A small contrastive audio-text model, trained from scratch: encoder norm batchnorm.
Rows from block 4 of the audio encoder, named by matrix and row number. Rows with one number belong to one channel. Each number is 128 + 32 x the weight over its row's rms, rounded and kept within 0 to 255. All counts start at 0. Numbers have three digits each. After the name is the row's rms in percent of the matrix's.
# convs0: first 3x3 conv (encoder.blocks.4.convs.0.weight, 96x96x3x3), inputs 20-39, a 3x3 kernel for each
# convs1: second 3x3 conv (encoder.blocks.4.convs.1.weight, 96x96x3x3, transposed), outputs 20-39, a 3x3 kernel for each
convs0.25 099:072140072094146082086137084087126119079104111095158123097141085105157128118156119087112079074063095101066082131152118124192163121166131126124090154137083117107061141129081145149128130126107143071098171106155182112135091090096134125128166154142158093113132105086098087049124072127125078106163087106084191079060160080077179118105092117105093161106108135142109160153094170154121149081110090098124118117160126091056147129078186143062162120157070138156097150149095196114112176149102160133119130135114139151121143133120103145128117149134147131112
convs0.26 096:174103083184139089181121085108100124129142152102131143166119106166118076139123070097116100148106083136119091131119132097121179142139168118125116101125090136133103142102117153121113126119110097126131130126146110088120098168117106157144094120116037101193081134215057145206126101139158102145168103131151073075177107094147101083058135146109162170112110136068117133067128145090137156140129105172151128141111093128117197106158229097119180164120085155107077183123096115103091119104090107127090120139139145132131187150144079107133083101146073121121
convs0.27 101:084130159093155188106138173113091115139140106118100115060122148080149173082141152140160095151150083124142101106110135113113158104127160125142127082144154089140158159148144121165201131172146120154184131130163151125132129144082158168108152151087118123124157153141158141143086125132109131103134115064077140123124165079160147071149065099157154159136177166106095147123151204139135188106156132107118097092134141063136108070092124054127140085117153070084138093117155156131079150146110138150110107172191118127183107111125142135128152122127123125115
convs0.28 099:197126057164098086158097077089101102101112138125113166124122144145145157125161187145118081128101122154136130160145185154123191143114170164159110121142056131136055160133176150121110141137123109112134126138106128114067155143123130107122127118106127116101113120098098103096092095097100106093094063099066077059095105088147139106100092115102093092106129144098151112076155110104149130090110152101121134124174150110116105125125114145192141162135127159156154143151162126146177106114154127111160139138122136137125135140118099125114104124112148105123
convs0.29 098:172204161188178138116164138117149148116135135091125120119114152141107122166092120129110138117113143127143148115132072104132111141133118120105088106144119141130103102094099130101100133108110135086131183119145192131167149106127125128136105097098088144149085140162094162164010111115000106097007083104141111100122127123115113105076114074115130157123156175129151162122140145146112136100099131123112134135175139076157138083144129105128118163120117130115135153128121085097133074107131098110152096130171079138142098134110097088171063086152098085133
convs0.30 105:155083093149124137092108095116130108112129099116127077063159085115154116136167118115128132132096054136083072090101127134134150108133135134153138114137136075154183100095121127148176120115158094140172085114176100125134135152118128137113136105094128116140117119135119128122156103079128082085114063118152130169155117157132079132124111081144138134205190155100149134138186155101155136171149129181157164125118168149095030158127097147117128137105162143134152133128144148173104123143107119123122139152164126157179158189187127112119151114094085091104
convs0.31 099:075145105074125114066169102076125131128144172094136136109091107136097103149070089123089188094068167134109123103099131119091163150113154127123122144087085163105117111058110187064129130077133077137139066151133112179168113134099109176099115161111133149085147137093171143120041140096056158089060172062140110128114113134072081074133159119132187172159144125094086150138128131137149114116104113105159148109128101135110153142112165165071097135105114121116112118135104079111082086106100116108095138151130087148132107157170099147111129152140128149180
convs0.32 094:086147117088158127121211131105129107117121098118131112117101123142088091120104120133181157120145141136161147104108108106136089100171153121168134091138128062148146151091082164119118183137174149157162175128174166132145138152037144152055126149083071128169052122163047114161038124178054120166078157168112114171127114157124106149146115103131128104132119099155079075181072095205092099102165099054142078092096100090182127075169092070188136066112099081124110081157092069109147077092119089090147085131116101105127087110128141183166137149173132179163
convs0.33 108:112119047108087045085068071122111083164152098151150102102123088111130092095115106167142131151136143129138132120084105147083144124117145154100083126100072147159096123110147105093134086087103081135182079126172050097136169175119117137097113094081171156143193174171160145155103149105110149122121108108109126135109105122066117088117077141145111146145090116061108173063119138074085102144125091128111118105106108107122081123103094121085111161149151130150169109123153168173109155136102115098113135130114112138131095137160166136181130098142114125159
convs0.34 109:124126101106118137144106062135167157130153151119087121103109100153106096140149095210121098170111129191119137115089159114098160108074103090128190062090189093083123099160155126084110133106089124124120154156103138176118109109197141092124147114106127099116109117115125128091127166108083126142075128140119102113119142116131162167109136129131155124127155195123142168107120169097108145117133151120081146140084101080062135138069096157130068094138122124141130137153157119160193091136167086126169105152127108144120113142136105190170114152157131139112
convs0.35 104:110140144121153159128099095125100159127119129161168135135124130089118152082129173089092142115093145148143165097087096128103112154161131068094095128116066147140074211145108085070087026081136137137119126140138133159163111126113125121125127135161125136141124108113147114089104094118102109136095109113121126164087086128124125137159137107164112104175148099108105131089150152085161129167124111175111087169138095111091118101092111108119142080115105081124116064134133129138053129118035103128009094111118102107148105130143133117140134102136133122102
convs0.36 097:173173105149177122144185112079107121097126121116138143133146217055132179101157160163115121139106135120111114103061078153095093170143079140068065160087037127119077074090153069090126115115149151146188109132155161153163105101088121142122145174154122121150116107117125112103177127100152123099167143103086121158062110137082124143129114095134104103162111108103112136135120140134119135105101149112109126160145140119075097115081085198159130145134098120092072123121102143186238112121182106083137134147135090108105086092103121164124133148117130156109
convs0.37 103:142126128162170158080124137108152151145157154150142140052132205070127229079130205121111077118115079148137087195106125182104092158139136137109136170103105163127120155123099155104103104085112078105145109114162135117142091069123106098166089097126114112123104100134109105135134126092176131092166141110078059094132113106163164147126091117123130119125127121111111157076127159103148207086110155108122163150135164101139141099167187100145150111117117131133120084096077124103119139117152145102179116167153116131183086119170114145065115142069141144123
convs0.38 104:152166128101116109159102098139111128126135147112130133134137122141147126103130119103101131077050079163127121086089102174149112164146166111130101145115091168163161109126180143175198075110119083098096126137160107116125159164162152122126087054062099079134103102149134140167103084107131107113128124112126105108121107134089107122084100139122123142074070146084109128121167151162232195105121116131135117127111121107118136163158156096086096116146161111173169110146175108071109132111168136149173093089074127126123191190173158129156140120151127152115
convs0.39 104:138153182136106155179069113173149101141116075102104114145156136116120105122144139109116134099129155109138154070114123069103128069109130095114136077079067110093074134115167149106120140135149118087094141130080157143105105129112095117120085091072087093087136129106118132143118143161141139145149144158131127137151142152164159181200174131067110123097160166183119123112057134086072147131078074152112073138124078108136146153172147134167117095112132130132136132114129129154133137121097195137123127157133103112113109110102137122148076113197088148213
convs0.40 098:133110115129101120132124158105138138105121110105107115161184110139135121141121102143143131132109119110101105154127117179122111127131139204151071173105078091114085103119130105133111101117088095109136102123144127101135145094103156126097099128095129112144125096132138124131123177134125147105152162128169172193151160173087113137134191164128112089125139124054055060051050064078077080080145129071128150119166168095188074082193071147196102146121152138091132146070130213187135156137112143136085178148143154096099148104092059113070061091023097113052
convs0.41 097:154139107147116126168093097104082072101096099109100112096099152099106147099112164085122128080113144099096140128134157119122106126140140137088116161126117157101113130158172122118152124130161138144126134138121135141116125162127134150109120172104120129185132140236130120240123112141095100163089098171046145162051161170037147147231173159182156127171177137125125087138134108130148084155148118145125131119118131071120152076118133105128130134121107141125130179142108064115113044107102046143126117113103100120135103150131132140102109154100110142100
convs0.42 099:149128133166122101130080101160111147179113172154139158095116095120118116147107115120130096148150105125097088083103081089125126107138143119133115083118110089128070152145120092132132104120103158158145147124128145148147142115082139083096162138116100087136077097127090125104147077112128081117110043099093062070069059065094082061140181097182141112165145164107160095134149142131171173133102093156112127197109127102138174078124140091134121064166125102147118131119124141141093100140085076132084142093133150128132153132157169109179169130228115127206
convs0.43 100:098141098082123142091119200144117119120148159127160141156142149161142157173120147111155130118144149128137138132085074125104123133088131180110082101110100119126144158130114136128116108135123118121131127117081114122092140128151075101144074076126112106102088132109099132141110080067114116104118135141108082130107096144117099159142091093143130100132119094179091073185118081190112108113143069137150115141160165105169159103129142086088133138146134105134146097118161174151108150088071122040053171154122150120109115123107083094131109120117146128142
convs0.44 098:171154114152127057177137060195140107187101103148120121139133092139134100118109109165096118153093103188146154122143131107107114121080093119224142143207103089139064104143159099091108126082066099149117087167148086141134134127101109154120105173149105154109133124106101151099114107094094098134091141131191151144162095132149074110078168211129093132163174151185092129178108106150079103082104150120159122121154106101125112098150128117166104092109130088122125135155135094130076114135084111155089141160116136150151103126133115086110134108102212111080
convs0.45 099:097167145116124208137147252120129167154133131120150119152108126157133122174144115150147139157137136123133137081103144098102164084076155115105146122096162131129181095105180116123137138144145155124143150096136141104170085081064113138122141145151070112126088136144090141135136117141096132124142128140060103068101109094158152123149151149161135162205143116102065072115130151138142158091121117144149147154150143097093115129073094170070101121125108117125114117095108156111121129111137122117162195164120151126111143106087070116118114152202097130178
convs0.46 096:132071102129084128145120197101118153112099140117120113146107143093100142078094143132150102110125108174150138153122130162125113130116122166155135123133132078103124140111135124106165099127223083141149089151147107167168086160179113130174107106154103132123080132133068125117154149138121139156133140159121111138087102133082073119133088116113120096143089091163096119144172155143180165128134175119132117159103123194110151186086105212066090149148081133152084136123100117108193128111167121114161162153095129124101084073093124102098089080112138134162
convs0.47 104:086112115106078121122078130139175173140156145113108092092163173136205162145202167168175166132129119155140108161170167123136103138149123093116132086120099075110105107048094137152152149213181146100111155112108147104128138100104121102101113106124111147143118125135121107111143146194152152176126145152172158170159163196137132168154137156144119145107116096117164145134175151167208106117143093108111090126122121083120129136160142147183170118110097091113125107104133113154140100129128070104123091109118113142127103175156139164146120140149144121120
convs0.48 100:079090151092084129110133176125090091161076115142089130158162160156131158150142149145151132114140118126148098110139131111130104165158147150133164144135157159135161132103026151113063193112088102139138128149129165171122113151065107139073118135102143113104105110103121138106085130150067129154074164205084089154107117177123143201115095086130131095138121096101125139101123176108101183117143156108150168108134157195150092148134091149118087178111108138113103133110107166128132144090108123068137070136169073110147064098138176145140150139108124137062
convs0.49 103:127172110159118072123096089156142155162096119140114078126093104149162101133138101113101143136146153163107082058081120106121140179169125077116125155169143169151095129132142102120149093116123157111074119108106084157181202084053179119124144167170138133100147114118126088109162154117191132120149095152167173142169122126140096100099130134116163146198106067104145173160113105177140066153134109159162127173175196157089094156116088147128139101104138135128113168121057139122099194164089168205132116057095173119093194167121113100124156123109137110098
convs0.50 098:070096125122155178168195185161172153143142128106108102082151158116140124079090066097107114088114146131122162209180162108082091058091104203191147121118124036067104050126151061121123142201158190184143138153127135159109104128126107121079099121060104156164125163133135145116121107084163155140200158159139133132143098135160115120153134160112103101119165181064123169115141174140148167176158119161133099176154169136138115098134111118166161127114133110102154153194229090124143055124173024104166148116090154134129130121131099122136142130143159149157
convs0.51 100:176101174142089173174073170116126109126140122145145124149147127130149124116108090094131164098103129136132154108085089190117076203152100127146119130128089097103062119183139125174163126110096101125132096153145093159156116134188106123152086127140142082116165117117154127111217079150197112172207128166137136047140153097141129090104108054074119145111130129115148168136134144145139136072066107145081118213104151105083161169087122154107153074135144081135123090156096175141172169134145114092125142114172089088108066120101110122142099131121135145156
convs0.52 099:106127119122120132097043097166138130136123130108106114123170193111090133158143163137145118133189126127191123136117078148149104152142126099120165083116127141142193066173106102186121112197140156129160123130150105105125155132138115081103104051065121116155137113151098128164014097030023091045038086062127147121130128108096085070098135150090100129114093127150153134168093118177099116104111157146119141115087139156179152165138125129114081093109117066103139075088128080128149125136159101121138129120123155152124177192168136125134113160139082172120
convs0.53 102:143137135165113110145051065103121139105114159134125160126099082103083065139118061093120162158148156142158149136150117188141093123075095129136099130129072091081099150101113095098149125084139048094131074138158116182168145108093148108095159138118134120141120102144133104142073083130085106112156145117112150132093125156123128142068138108098094116092188177150142112165124117122109146106133108088090091099095124122136134133126109130112102095138146093126141120161154096128124139125101169123072144135134129139123121102087113151147132150158125133140
convs0.54 105:123130161113140148119117081148113076166107084146085123121133139118125134178194172156186083188164111098093113085090109159149131180160143101091122085096129149183147168188204154178204113190156157188193110132085113104087139144143089089118125098132140113105101092112092083123144155136104106156092115143156128132143088089110141081112141121196148079114075117119152134093165164086133146116078143116100122132122136129081130120106119158129146127106112132124152111123128145138155125103162118149190152144146129109166096135155139112104107075088121120165
convs0.55 092:061157104032147118047152117164126103136141105126137086121139137140154166119156176150162150145143142137145143120135101118110078142098094122156096130170088147145096093144116114146130073144178137081104126083090099108076133134139147121131121111126174155123158179138162168142122184004141173063142159089136135120123149129096137146129163122138173143117181122112143151118145150095145129135118133159120138134108128183157189182150205190131196069185138086207142089201145185127123215125110227140100130154107136148124134142151087155097122149083115150109
convs0.56 097:146133102181154119229150131154153114116138111132173139082096100100097087099121104142156162116119133126140143129144113101099123048102146120128123092089093093104109117136110102125085062104077089131115136155146135180142119104113134101132176117122113113150090108161084106119237135165215121152236131189098053082150064127187119161117112094116090141141131168108165154079131132044149101130113066113116088095125124163148133187142133208182125115095097129119079173135051142121122141105119147125115104133132070125112075102114096080065098062120097094107
convs0.57 097:134195158116188166110178142085129161091123154126124175125151066122154080118147117115145141133121137122170157162142139162124131186156143110135135121118139102121133150173103137152088113149088139157183114129137120116163117089120101098129123118111156088141152112156177123146145057048172073041146110051147167123127128126111104137101108142162138127125127133148105151122093184130112167167143144144126130142128126181148105120159099154190086119105111103099095095096120192150151169123164162112182153124157152114133135112122138097119121110129119104138
convs0.58 096:133174098077120112043059064140118113131113116111090130110149117134150142158194166113113118132156162086102096101083094158116159171163170104124170113101194135156230092122109077117102093155126114148152079143117118116105141082133141098121136107129120148102140135143168141165130126163148112154126102107146152129106145087084095074132100124094081093180183137064122239122178255095182245115130105108139114135141130147137116140137098137153076060134120111150142097116094100117118142108143122139175121138166151156203164195222125105089152145150102123134
convs0.59 105:074118130117153126172184171163169132139117127104114099198174187122113130077111119123095104108120104102129106097107101073115139067115121112086096145109145104126099126122146109118128126176140089119073094149105160216182102144097101129103102154162164132162126115120130131153151156187125120122081115060128140105138151116138142094029066110099127148109139147134177190086088095089064097080106136046106108084136128097128099058142096086168101091077150097099142101149118137108177111115189055126157187195189143177177089114131173128114170089143231139160
convs0.60 102:124087110106095127122128108095109126138150145109165143152162146170139155149119130091140165136084117145143136110100085079126144108133143156173116168103081088102099185173112131130136136094136146131137141155179142154158169125159183168143194161133124133162148105162124118150083085127128075129122092130101152140121190172097167138119166155117099122141104080114131175069112147085116137089067090108122158123086154166115125116119192144090164126134116147097096153142114132134155128125137117109154114138174118115152095084117083124154102137147148166128
convs0.61 100:143167145092106106140163151175158156150161133137140128121120091130125111133120119142106086114110091146128134214203151141152151084122118148167125175192177147165124172104095135059071100061090171153134140126106166146168136182139129143112157210185171167162151165125131175167118156145137163120164165154150163165157184177173169190120105063083093090148108102131134072110135118068109082161162185145120189120098129180170115115127110101159142154183126158176124204207178134170144160164114141185121120160153099151121058121109158143139157160125140169152
convs0.62 094:085159124086176127114124093118097131112112134149077105100119112078139128100157156125164159141175165122124128109114130116125136106125122097126151119143169094185187176145138155152152117131101172108142170110130140110134147109128149096125134107141130095157139110197148112176202142109209178102195209108148092189135096182056078128129131117138147126118116126078091134092109134087107124158117129156132155112111093215208046227208046168194027074181107063179116074154122152097144141126147127106144129125112118144115138166136204101157180136171133097105
convs1.25 098:126120149144147149142187163160130145124116129123124140147132122127089086151115121184165138144192125173221180100176126068117091046125099104086073132125120138136145139137101126090091176157166085110097085136113090148103169144150141120105124078097213181178204182186185174180125130102114105112129128137115106153123123153136131148139117173101138183107161182166129093143110095149116108156128105187153142200187168121162193107144205086152192145151123142143097135134083141135123137148124153131112112099102121108131099110121097167161114170157137172170
convs1.26 118:134069176150093154138098145119119106154150127147132124165144120176151117129113089099201158115195170098165159097117132107157155136154152149173101179183160126158099187192137131141113122134141126141120116140077113152085163129119118113129098138126138083244136094240132102208073136128108129149110146130103147168075156164085171202165134148133103115124089115068107107099124092116119084107122133107114130136127138123150069116147082092149086130139143111106119135131132139137127148167162151158167129113094130123107153120105133199128123194115119203123
convs1.27 104:065135100123167159130178133166165158183163183152147161165120094190176147178155163137100083167121087149114095146155103110163085096192121181171157148160167136158145074080121068102127105119145092056073146088087127081074122140113139147137135126121119131149125155194118137161167084142166086121174122150159152179161167143145122151209174185183128121160124130132141167142133143106140140178183141173148164163149175173165144162178178140161151087151100106147074074126082141135101137145127132128119200152183182145188158135194126107082120120109135145129
convs1.28 102:103142124123141136111135103118116174127155194104155198106119127150138136093109087118168170113164170103139132128139173134150153119120124145142098116143099107138091165132111135111092109117076192108100167084122135083165177168120148163120146153117127148154112100124096096091117109168096121160112117168128127156115116176115109188126160155105122141092090157123195169096144146111143149142136142133114123135127145100160137093172148071150141064118138064117140091131143105142171097122154091134165037071101058092098095113109104107115096099129109110123
convs1.29 096:110090094110093097101087116123125117127138111108105107084093143085076193063106198117121128120124110124135121154153182133159175128151186148157181136145167120143154113120141134098123154112141160111113178131128159117102149117122119071107125103137134134126171177149130180149161141144176161154175152167146140132140125133151126125101096090113111106138109090105105130128096142104116138127109143136120155085098150125093118128083129156105122139160160146157153139126125147075077194083077203118064115156175111155195091144182055114156056114180104124186
convs1.30 106:134165182086140164070117137093126139100137152104150163125105136168133120164125146108105088107107100122142154168127118192160161199162171180152107151113144120138162185137088155144098131111109134104139130085161096096137107113079121095074139106075100095129106105158144128174124142159090137150098133162127139127088103081084107050134109047136093041145122113121127104108147123143162141093092086116105109141116108125131094114104110129104123080077145113070110132119168069136136106136140132136171104105163102112154148162167196129148139103127151144170
convs1.31 110:215124165214094133202091153116159154111140145102092116142148197153166151163140169148132152170104162180088142149109051123124049111100080134134112122114107099094098170121135204120179223109155077146148122126116113125109113139124103086104137120129143144068161148073162136081166071161186063178176098178131155140111120149132092096107132134118137146104102130155132119164124125177130141170161138148110132124116161139114113130126105126113124172089074180091086164109123211114093210102116222085097130154118101152162115138174104175098082175079092187117
convs1.32 094:074142103115116121120162125156120132167134145155131150103090161134119196129102180124132181145135175143125155120159173106149171133128136130158140110124109075059063091067101139101130206145105149092090137114091125136064166120134164127139176140161174106155167099142128086125152128063153148076147135098172120146163126133188151165165143125180162135164152141158151150171135160157120151155113121141106125156097143164098112179104107153089069099098144110113163121152178166156103162158114143167128120130083121135081082079079123111102085109079117095080
convs1.33 100:116119099110105077147145105084124140119133129138117107169140161163166191155114168124084122125084137109083131121109111161125135139134135094095079132123113123093072171125090143093071172085072154154130129133144120172173112110156106108132141138133135119141139101126121093100155121162130116158121138142071140149064140142090165134107091102116128141122137152117117103104090087106115121161176136138136119097150159161160104137166094154146078134158209116090179097091181121144126153117121173124108172141121124134118149125100069111128070130138069146144
convs1.34 097:165119121151144158151139163077060067080074078061034097219190234134106132124148163104105084087089064082073101129172117129178123138158117124137123152182125113149130180119159162137130138132117094113081123140142136150137131087043167157084189173110132129117150131134133135159130143210129136196117141180100154207146143148146107133141153135181158135132118088170136145125100094123087106092105084112135079159144120093122123128135133127132168108163139146137182146124152141091077127119072151134080125132123156169147157150146126110039114141088081108087
convs1.35 095:105123140088116109100107104095096066107108092108118095091127117111125153116127170100089109093090122105097113064094133052074149104115171140152210134150168134121106122154147145134154144116165090075076099121085115100067100099103129114147146153142126142136119111128142129141166123194159120199149107205137174152115132125108138153198143167227145173159096172138128151142134129140126091094065118146100158155151150136121151125118145156139175173161110159170113163147136215133082199123097176129110111142154097136133135161155112113110144158125109124099
convs1.36 095:206167209160096151177084133197152117159157137149140132073110152105135155130114115102099149122108164103097158117148109119154124086090098220160145175134147160116103087039074125090143166136152127108082125151111120145118123079049146095067152141136134124085142126100121126090142159074101129063127121046087152201125163162133138131084136109094103116121119113177149114174139121118128116105122099116133107107116122077165087074154091086152087143097100110123143098155188211165183155113156083080126134179204104163168094122151131143150104142159081143118
convs1.37 104:177072124212118117176106164181176192124159167088109106120145200104154183120148163065090130086119112111135126229185152220163115139118077169120109175165137145142183118132158082105131083116141150158098107128113083113146127149123114140147107135137140132116118127090121142099137130073127125072141163080133118033118116089147124131056111092054078077087105122113126148148136163174153172097121141083107136104160161079122123060119149094150176100137176101136141090134140080123116138158144151190147169181181134157142130145150133117115137114129164108116
convs1.38 107:138131117163165135124095079144129123149135146148159165134129168146154190092108103169156163174170131174148146107126145123146161154131130078083113129116120191191203134163147117149145078111106153125116143146121180162130136118129114113100130133130102149128132176145150203167098130137114119122130141135144110134137124122126117125157128148141141193166141154076122137089148131124194156101121137105098097118095124168165190156146134151131121107113067111138099089133132146140138136133118145168144129135154182169165197210200102112117102143127125148115
convs1.39 107:071100103108131130096181183166145122162129111129088083093097118136082074061052040169143096168162073170166095166120114174154100171140072171154125198180126176181142135101127164159145114138135141148195138108143137100124123152134120129112068067063136154124132125101153144112110134129120127125125141116108144177100120135074084096139117171154146150072115099152178160117129140135099105156162145156143123182132125164126143162139120139116121122137149103134148103117145137129093128115086142117117064062081097120113107095094063102157075134162077099167
convs1.40 101:156136097180121123132101111092101072086104095099112103071067101096117132104094110134147156121154170102163160130074108133094139107112131150147159148143111145129075157138126143155138144175161181156109146136128134163167118067070101099110120141170134149124107130126116137143164174153139150142106122114088109096118128053148118041130151115119139129116140126130101105100112130105126148102091081098085098068093117112104160137104148137105150123108103117121127117131120134111163130102120111081145167170130154166130103174109187132176166133176181139173
convs1.41 102:086121201071073200085100199091150152106146145113149154119111118142135146096098129200115187207101167183116153149127113185123109169116088128138168133154139117104101119138110134133115129164121117118154118098171109113144128114117131115132118096121000180037009161041000126043139167090137162065129169093181129180160110165155148179109074125090060128113099100092175133105162137103141143126137124107124107103103090069180117075177106092191123125119208137094203146123160173161178159150179150169176093116080095127097132144105084173133095165132096156123
convs1.42 105:106168135069161130077172127123126146116128151101125138085088100101141164084136157173109073170103042219129072107121191105078203119064189138149128131133137129130144136162101124146119134096055169100110193132121150122092125127109129152133103124145085124132102151142097183169146194087151161083154156104190141167190159146184137150103080113117100138166133143068128142100147147140139139117136137144164161171176193113138129117104126110108133074125169063144177078165162162105085180140098174119094135137118129137144117144118095086181044074192043084173
convs1.43 096:103088114125095085187106098128100070091069088093064075096101030105125097093100113137049083121064095090082066169120109156162102139123049156136093142126104103106049171103078174152129154171166164127101154128114119108114126148189112119126116123137095147124113176138107158106120132153126127159144126139155169120151160079163149055118118115139118140098121141124115070122117081126146124079058087104098109105106118150132144128128126112097101136158108109119121108136164142149182125106143136082113204114105164126107148108102109160143092156193098154183
convs1.44 093:111097077123137118175133082116093133135142168123115152123138122148149174147130137127116118158142145136127140145098136176111136142090163104110172116126153162124130104101138130115121110122122160086068136134126100095102091089137134142158141137130090124166062122163079104133135141104131158100123144114109084162139144192161155187109120147118135100216140091097115086111105123089098149144154164134151153087144165166132175136128169154161164162170143125159159168109136151136131131120132115118130143138112122135108137129095073126137084145162096130091
convs1.45 101:126136085142130112200132140192175163164109096173098105068109185096149228035092158123124089098124095101127124091060132073119139087147133159127084138104085121096072147113088175139095120040049132166124158171126145158086125105146122082135138109162098098113158140115111117118109105148121122161108143157083113135104112152131114150188131098193141066135112087054114084049111096080159158151148130117111129088133142159154167169130154141097137157112106176148126120143175136131075132123098142098102142125087095063076052051082146128095123137098120152113
convs1.46 092:160137156165126134147111127137152138092185161092154171057083083113134125117131102117171137137175168099138159100143122088144123067137104179148178147149153099088113095079105056068102076064123079150138076124125108154120148113090138123068186192163126147131144151118121137115118128124119128119141154123091184187106181159124134156081187140135159151115130147086158162095155156083151154089079086106126143143156153096157146078131120113151149142141136106130147103154166144119117109096107060077129129134176125119161091083130159150143136163148096144131
convs1.47 103:161215247135160191118149204131156141138158139119129136187197213118106143099118129114059054116106098103133102142128164161121115119100090161117152152146200127130166125108143112110160083096117099079070118118113102097090090110095123088107155153120154145139129122112122129122119102127116116111081085089092092063085119068086104056102061054060059067063100138175165114158155100128135093166150124164142137101107082071073105138144150153143158145129099132110098127111105091145144104146165103138150139141187127130169129123142118125115105095136082095103
convs1.48 094:106154134110138127123151133041080081087093121076094102088079036117111090079095086198093164173095143161083183104104090101134107076123102057039109084088135055059118144059056161085095155112129075121132093119113101101137154101172171110193184135207126134143121138138113147117121104158112103143134128163154165141126170158130158156183144133166158160124115110118169111144163138128146148109084120112079128128111119140117105161122106150132094130129110149128104162157105139094139126074130108042107149166126139168156113169152097108110090106135096098139
convs1.49 101:153128145155121128167122122109109169116148175111108152111134132147128135162084086140107108110112102146139109128161155121128131136146135153197157148149150108105135107132160119126147168180165081095159095112148115115145212120121195142110105094067099133087107155096155160110138107090118131105146139118142121143159107101136135128146115139182114114222141132057105101099159129088127151142157161090154155022094130131130106109120106098149132131131080122109099135114096094069134096098111097115113118142125116146123096173147095130146105096114118138148
convs1.50 090:102135104124164119112171111129139121122131108064070096087093109083094125069090128143118116165131131121146136126143146126154112107111066127145135093105116084078069164130137153135123200168124125098059121152094103098076151139133176175138161170157113130129126146159132128139124142147110112153106113154121094122080110130140173187088124108103115145087091113117145205101119171095120186081093107095099121086070116176107138147106137182108138110073089158128128136085110131133106112118078137126090110169140105132123130131110084143115114164147121131116
convs1.51 103:071150135102144103104166131131120125153146123140124061100100102119103116117104087094134104120135101115157116180164118188186140135129099125123134124123118112162085107125101147147121068112110194192178142128107135097157125141144107137153090157136155139128121117106136095097119131072115126068122128050145076082171135137201181156073134159073117172127134182163116107158145107128105069205224210099138132126170161099143121091123121119132106117141134109134139107130147137155103136155095131129086128097062136132095096119065114131122149159142114134159
convs1.52 103:123139094113112088113106125147088090154091108131079115070109095132154155089114121145100127152109120116113075054094103150175157161158148073102101164164153139161119131097121128122104139150126157150181149153168115151203201173125155126082169146065105119124132133111152131107177208117189202097173180112173182148123142095115104067071084131107131153096096137123118092173158129203155139107127100118121100112169099090079135094075119138125129105179166049138155090152169140115116173143135148152147084126100086133124144180161140108112171130146136105128
convs1.53 108:157153089123124103091121062092108146102087148090125154105074098177117127190140138130114099079122113108118120142122096120128106121138139193152141169172163179162107089067091097096088129146141121102161078111186135136196112096094166148135156131104147159147149172137171169134154181140121166165142162165085124154103138175090133184102111117129180167172165130100093082134120110097125111138155141147169172159160182128120145089116140134173194097157166101137141091131154117151143108148161119134155120162115118143113116132107108089118125102085136101093
convs1.54 093:132115092129119110125124129166140141154149171161163191076044016084070083101078074180157151150156142186181171165148109126125128136161193080070119090134138090099136123105152079119131062068086077116115113127153089114126143133143107073036102090092151184145120152120115161117126158186096129141124126169141147170061095142069079132068123141121168154141135126118106160122127156174147142104135195129111140116110123121149115129122094112107095131143115137154156141175183096142138090103116069093138127098087141124120147121109131159153116155157104101152
convs1.55 104:110146138107132151117136145162149099167148129162141126162134154135141133115118119061099140061096148073106141148185106136169096113137076128136116140149117107130086123093153120099164142091189117124122129136140153143103079125136113132106134156104159044102165028109179041100207124081194100077189091096187111132186103130182098121090111110113130096141150119154130112159136137168116122123146120133157112112142127124105028146111030147116030108119110111123120148128128157128109183128105201096111139135102118138120121125117121162102112158096071165095
convs1.56 106:087075114058073091083130140131056109147084126172142134158104108176142126174158114032115121080167150110161120108136149089140142083087123161178181121160151075121090111119087155140134183180189146133135147133143154141123120133130092142142138151158120132125137115121127090120062117043073112062081089042160142078166148092153151082095109120118157139155158135114081101136109090088064036134172168138160158099125110108103051117142094115141069121119124177140108231146097117152145106145142116149138044114134078138162103121102127169174091162145090147146
convs1.57 106:080101153106104150062070123119117144086099158077097137147136144166148161154141137096156089088142109103147164106090179103090177090113139166164143137137154134135139058106108056093140070113138078117099094138125108115114125121150122112182103151225130048194107056167101041161116161167094139158122145150093156124089152110127157105139128102134132119138152134045099158047131153042151133123097099104083112119089137105114122100165141082163135146119134136115112112133132069130123069143103057132128101130157105137170089153153144117141161129137155129124
convs1.58 102:132139170157141169112104147099116121096111118147121134152106118147107139159151148147069094120075090156110129104114095115144109152222190085123163099160200187227255102116117071106140069123150096105152121107157101099160138144176128126167107131149106119122106133120138154172125141075126137089101132095113093151085073129092053125076077088111122135108132143048090146046107171091141176095133124103114111112137137106108078135114072153136062113107130128066095136090116160113118183161157155145141109122125124106113134178173102152101087141114097174140
convs1.59 103:132127129148155142133151108054074135095091172140119187108117131117120160134131172133129100116116102105076078154100132127103103142098133138164207100115147102101156069090085083122093168133098145118106137142125111111109119110121136099106177153143121136113140161130100116129152175124133161129135162113148121115157136118166142133117106110112085067152107068163172205143145185150139155098135121113120119086088043154136132162132142173143132095117159123133124114091091096141108100148117123152094248236221162148150120089120078108111093110089144136124
convs1.60 096:111166157095127141122153162144127085152136099165169112115077070179143132150155145134128115097125111115132118094154183098159173095125159127126136090138111097086049136159138144133112111107096140169168114136147102142115163181101158118107104087061141083106120091124130128084118116068132145115148114107085094095125092118099103141169110112205112145203104130119083092119117104100119151207170165119132120103133136145153101161175141123129100133153145126124119123104149128148163107145166079098150088077124114098126101093104101119150137095128140117178
convs1.61 104:126061093127090109095075120109100070105100081106088078143103076158123104164139131113087089158103131154099118063139160073119151078102131129130151102099096082066052108125074187168103219175127144088060176113107130100080037086088052128131077135183123119119124119111112076121125146156129129128122137099104127101115144119130154144129101044140094054124093085093082140106083137094085103089116125103149139084157139118097140145119144148135137081098091091095123102116145084085089090108083072116076089095073131109103084074081103104133127123124108115089
convs1.62 099:082132124082109131069107129157162116134128106133112104143145167126136144081106113121079176091088155093064125141198180146201186152156159135124136157140147143126121105131148084129142095117164149109113135104130138106115063097109100119073131160094101060113127052125137070131154117021146114002126118017161150116148120083148147120139120099169138098195193127124127137146119115164121122164150133176170135152159117094066078114068075142109078102124132097088116136137130154129166178130179178158182115116132104119099124136110115093125138090159129091159